Rows from block 6 of the encoder of a small waveform autoencoder, named by matrix and row number. Rows with one number belong to one channel. Each number is 128 + 32 x the weight over its row's rms, rounded and kept within 0 to 255. All counts start at 0. Numbers have three digits each. After the name is the row's rms in percent of the matrix's.
After each channel's rows are labels from the 100 clips, of 14976, where the channel reaches its highest value: "top examples" is what is common among them. Only what is clearly more common there than usual is listed. The data: chords played on synthesised instruments. In brackets: how many of the 100, against the usual share in percent.
# convs0: first width-5 conv (encoder.blocks.6.convs.0.weight, 112x112x5, each kernel summed), inputs 56-111
# convs1: second width-5 conv (encoder.blocks.6.convs.1.weight, 112x112x5, transposed, each kernel summed), outputs 56-111

convs0.92 087:143089131049087069146139162150126114065147127128071145132092143118119114106033050087118114041115051103104121142081123146135133102155129101151126132153130106121138166089
convs1.92 061:168138105123129148098151166125187146089095164099131121095138161127144140141146135069109116125094172126098179125119110198063158172134140145083084081108115073161069130167
top examples: marimba-like (74 vs 8.2); quiet level (67 vs 28.7)

convs0.19 094:132137140111123085057149106139110093119129104131174053043063121160087092055075150081125096128149138099127145121111114147097105115095125076125098122122106099129065148070
convs1.19 074:127115170114179141117192106115066153185194160167107145174136153108141173160097134149123131184106148099162162121118150111106181176158154112166125158154162155157167127111
top examples: harpsichord-like (33 vs 8.1)

convs0.17 095:117125154135123103110115106086104100028129137129054115150101127129130134140113016126110141043116113126135146099055138106127133139139140099137133157151145165118147138102
convs1.17 043:165163064135168120117182098178093169110138132094156137164151124172123106067135168130152143194152126158121140145152134149155157082134147122107142095100113089104118134134
top examples: clipping (89 vs 7.9); text has "clipped" (89 vs 7.8)

convs0.87 086:159117117136117133105124088107155093119142088119122068098119159108146082136114133094125120140149079143119083037136167131060065145095142104091110110164132146151084126147
convs1.87 084:129079158135136141142147128118123151119118191043139059089149145109135174146143120130106107133081163114142180139090145153112087157136137124161086113128160122169118053125
top examples: thin (high-pass) (39 vs 12.1); white noise (28 vs 7.6)

convs0.18 105:115140148149063140124137064092121120069120119111063123135168141109146139136139103129139128140106087084085082037121145187118104148076056128104155110145169110133125123108
convs1.18 075:164127138134060142148107120109117160183099194064169072121158151126147149098133096113114125134131179123088115191112102135155077087163119120100155096139131114110136090122
top examples: clipping (70 vs 7.9); text has "clipped" (70 vs 7.8)

convs0.40 097:094103140113098103125143106073111116048146134117069140131097113116116096115127019123110124085087091112126119102033147143106128138103104094075116145132114132108108085131
convs1.40 045:108160153160141138205194116126183126160170149121118164189142144158151135081179140151130112117124178096120183146142138153166179107182089123111111152160120140115138134126
top examples: white noise (53 vs 7.6); clipping (27 vs 7.9); text has "clipped" (27 vs 7.8)

convs0.67 092:063134068101183152145140170168174124114135112113108148123150107073132147122084166099148120131163058106167160126120115148113108218109061134120101096119137099108112235142
convs1.67 115:138112166102131186112132124104110164125141130124122132099119086096127141117046123119168065160156125126155136152143055160117086176086121088118099142141156134065076150168
top examples: horn-like (51 vs 8.7)

convs0.57 101:131069159081149121132139105125097081092130103113106122151056124109105116122048044131105152101125081093120123153033122128114151093112135085143110128111103120119131115080
convs1.57 067:190112115124164209138207185154181159131156116163138162199143153126175141140135116136128155163158168135123125157164141115086204165127169128099161127151110123180134172176
top examples: clipping (43 vs 7.9); text has "clipped" (43 vs 7.8)

convs0.34 094:164120098122178119105112105133137083125089141122097122102101111133131084098126085077133111107130104113080080017169152132056094162095135112131114138124096090112106144066
convs1.34 087:122105147150183136130193160092134156148181163130134178182136164103175143188123140162152138183104150070159151149129169118108181136132167149117114144170162180174150096156
top examples: clipping (40 vs 7.9); text has "clipped" (40 vs 7.8); muffled (low-pass) (36 vs 12)

convs0.111 114:093124164133128133131109175144055164147131150115129161127199112094114182120146145146182101134125096202153164147183080115171126110214055107116122178141171105084120125121
convs1.111 115:163144116128111124125118117118157188130151155110130166141189135124161052068049141105116178112122161137111056136125115132111121136075217122106159087117159123113122121155
top examples: mains hum (51 vs 7.4); electric piano-like (38 vs 7.9)

convs0.10 097:128157095134171072088123098094091150133126118115133110147091124092100109212117165095129067160114144075083035148119122110106149101042123048117140121123137126155146116108
convs1.10 070:164163153101110149141179122113192162141139172102140168184184152142103150113157100118171148150104182141102148107148171155171224050171186181127155111148117146188141110159
top examples: arpeggio (82 vs 49.7); playing: arpeggio up (54 vs 25.2); clipping (51 vs 7.9); text has "clipped" (51 vs 7.8)

convs0.30 106:140148168059123181141196051085110072128123084114152126144117121140127099087075134098097137092134063117105134074134121090124134111098129088116126119150095091098132118079
convs1.30 069:120122139149155184068167108098125143158133135080128145168119157101142126103138091107096125062067122077132142192136097100099154149161132105091128116162095125103107103131
top examples: saw pad (29 vs 8.5); string section-like (26 vs 8.2)

convs0.71 094:178112146113119152169107128128184104127106134172163112091135144141125136080148136104113057143148185144117064184144092111140148059127176158126156114101055090116121121134
convs1.71 103:144132120117126124093077105120134105123056122130118101044121163097102130099129129098108145113068152080109159115121118093089193104100111100105118169051094102197128061108
top examples: quiet level (87 vs 28.7); block (68 vs 25.4)

convs0.69 101:123128180140113110150139112103133113075131131132032131140122106152128144102169018129139138055111079128129145098058160134102127161108129150120147140142147135122122140102
convs1.69 046:152187057117114135084115062099107176140141109055133142115106089133159123131135137131136088173078118135120172165063127179146112126185140132100099087121082094086096122117
top examples: clipping (44 vs 7.9); text has "clipped" (44 vs 7.8); marimba-like (26 vs 8.2)

convs0.60 087:107156143140169125143196112149063118150103157079152104139075147148160113126097136139127114160131169085125175083100155109107163000159106067146093109139114165133136137119
convs1.60 084:130149135176151127069150116114111108130150179134113118140105103157156187162082114167096132116095105115158120136130166060114166121177091103110122143156126186138117124113
top examples: marimba-like (54 vs 8.2); clipping (37 vs 7.9); text has "clipped" (37 vs 7.8)

convs0.100 087:137126098116163116131102159095117102082138116132042123126117127108140151145095026115098104064111087123130113086087107114142126146180092072107133156103093120088145151125
convs1.100 058:156142172128151206066116075097147102117114130123133165153109189091195113121103163139090163196143180116169155118120111142146180143117149149141146124107093124129144143172
top examples: horn-like (78 vs 8.7)

convs0.49 106:118129068152158104110086137093138103105127130181084112124107137116128162100094136107138096156107110067127217098186123133141129101123056081169166101114167149136141208106
convs1.49 123:156107130092099163083111114080159113112088101165122104081122166130124116115112130075085123173130146066070138143129078115099175082099113107090114097107090079148070143107
top examples: quiet level (88 vs 28.7); block (69 vs 25.4)

convs0.64 092:104095123123133100117151211210105166144124117104143126084134137141144147112143164127132081134165175107157142179171089079124130101212150148120148144125135142132103154125
convs1.64 075:141153113122112112121098106111153194124158177078131147120153139066158125080062123094113138084110156155115086122108120120104073170061138079094168098145174123107128116139
top examples: electric piano-like (43 vs 7.9); horn-like (37 vs 8.7)

convs0.106 101:095132070139146161112151183199101144131140105074135139092139152144151145062158136137117100146149172128134104075108079051171138126238153112146121119117143128099088180114
convs1.106 098:154142116147159148111129120147111142126139147133121163102147123116204083113128147118118143102119137154142051126149124102119116149137132130100202112120129148099136150155
top examples: electric piano-like (41 vs 7.9); mains hum (35 vs 7.4)

convs0.72 116:092160057160148185113130162150143130115137114127111129108167139108140197120070161127146082120161062111128135080162133144182127136139000108144126136146143135134132198159
convs1.72 107:144106152073117237106108114124154138120103130143126122105117129110112123125083136094134104192141155079121126132123059139099131100121116125106114082079101067111069165123
top examples: block (58 vs 25.4); marimba-like (27 vs 8.2)

convs0.110 093:091154162103099097143102095076137115056139112126090131145122119119118144109110001116125132046121107114136117139073133149137138146098101109075155141123138122123140122148
convs1.110 045:123143100101115119097229108128100153053141092085138114112166171100127084105083162092117098135210098116124139103154097142188167118160150088107167079114115050120150157184
top examples: clipping (76 vs 7.9); text has "clipped" (76 vs 7.8)

convs0.107 108:145105130116205112132124212166087179134101168135185126090151112128118148115144171145168087157158133176131148153198100104169092107204100149122142165102133100081116154091
convs1.107 089:181133113122130132113107087113164143115139153151112141130151127093187074087063112114126173120108156147089060114131128110053122142055176089093152086116142134138121113137
top examples: mains hum (41 vs 7.4); electric piano-like (39 vs 7.9)

convs0.101 109:121131135133113128082101034145106080072154112079068143131121166115144110089126101103125143135171101092125093044093125116093156096104160101141137135138118122140123104065
convs1.101 083:116111167143102173136126143114179160174133203137168136132123154143120162111139129135144127134176153137144146155132110068144186080092110119153124135154146166154148110165
top examples: clipping (76 vs 7.9); text has "clipped" (76 vs 7.8)

convs0.103 098:130122123147145098104107197160080178168105147086187129101137139137142137094157179149158067151139148165156144149146113122134127072201094127098103177123154116106120110100
convs1.103 078:139154136114149108126103097100159172125128163109123144125177126087182121102092080128098169137109156186111101125128129110073100143072185076077132069124145141130141110143
top examples: electric piano-like (41 vs 7.9); horn-like (36 vs 8.7)

convs0.62 085:070147137178150148180118138115173184160118167055181115149170101093103140146161147165164075125110129127140171125121134148122083162115076063075105109137193160141090057178
convs1.62 066:127157140127096090209164039085061151157099143098080124135157059089141113179176122172169139126113121161128137093117127152141087172175162123103114077111139117092150075125
top examples: clipping (86 vs 7.9); text has "clipped" (86 vs 7.8)

convs0.12 079:151129108082182070055154118126121121099138100093181121106104149118185132119119137098095118148160163090139135074080089098150123063145182089160147139139121153117130097113
convs1.12 066:114158112108115124111215096140118185166145163058093130115143149130120190074103103119142137117149125119124119127145130114155127152123080091147148184159123139150176119177
top examples: playing: arpeggio down (50 vs 24.5); horn-like (32 vs 8.7); clipping (30 vs 7.9); text has "clipped" (30 vs 7.8)

convs0.80 107:107113111119115126130136047065151146125149115092116127143122089097114152154085115143122140138000131083155152092118130127109122040131110147049136120125156175138116046156
convs1.80 072:086172136148042023149090118089122154202126138070142114138140061105153136123174137147173114150098055156150123135127161161127099083129094122103116084134121151122119091146
top examples: clipping (51 vs 7.9); text has "clipped" (51 vs 7.8)

convs0.44 117:120128160113128131150131179123134180129111132148134127096146109154125146120081132138140114133141100179167165120178121080150101112229051111110119189138182110090119140140
convs1.44 128:170113113118096141129117105120166191136132183158130143134187154096193065083070130117114176140125151136119072137144130047089120138040176079090152091130180122136134130191
top examples: mains hum (48 vs 7.4); electric piano-like (41 vs 7.9)

convs0.94 072:163112198096170139096054140144160103108097093134131133093102100045133166137136151121123139172169054142123096125163135130062147230128189159106122091128106131122118146148
convs1.94 084:109099185149133128093162143094131098136128109102121135113129143111135119168128118078084098120099172087111150143100116087106200119125129142089091141125146155155092064140
top examples: clipping (79 vs 7.9); text has "clipped" (79 vs 7.8)

convs0.91 085:109189133168136090119076161076156092100101114191076123092147142101149149097130164111152062135116081095132173113153159133095146152144090058145164097109132139131130207132
convs1.91 124:150104152092109161085096113085142107120079120138129079078117168125109117119125127087071128154107144080106146128123085073109185078145123109086093117083077086144091137101
top examples: quiet level (87 vs 28.7); block (71 vs 25.4)

convs0.58 104:132174105141155141094197115109110094132128075128145118129107157143123084126141132088068095066122115069104093085132148038140114126112113053104150143183117131092138134097
convs1.58 079:155129092156187137114181092093209111162156135102157133160151180116180160181137092098098106073087127110123147176162109119161126159162146124083157142170107140066115120143
top examples: clipping (59 vs 7.9); text has "clipped" (59 vs 7.8); white noise (29 vs 7.6)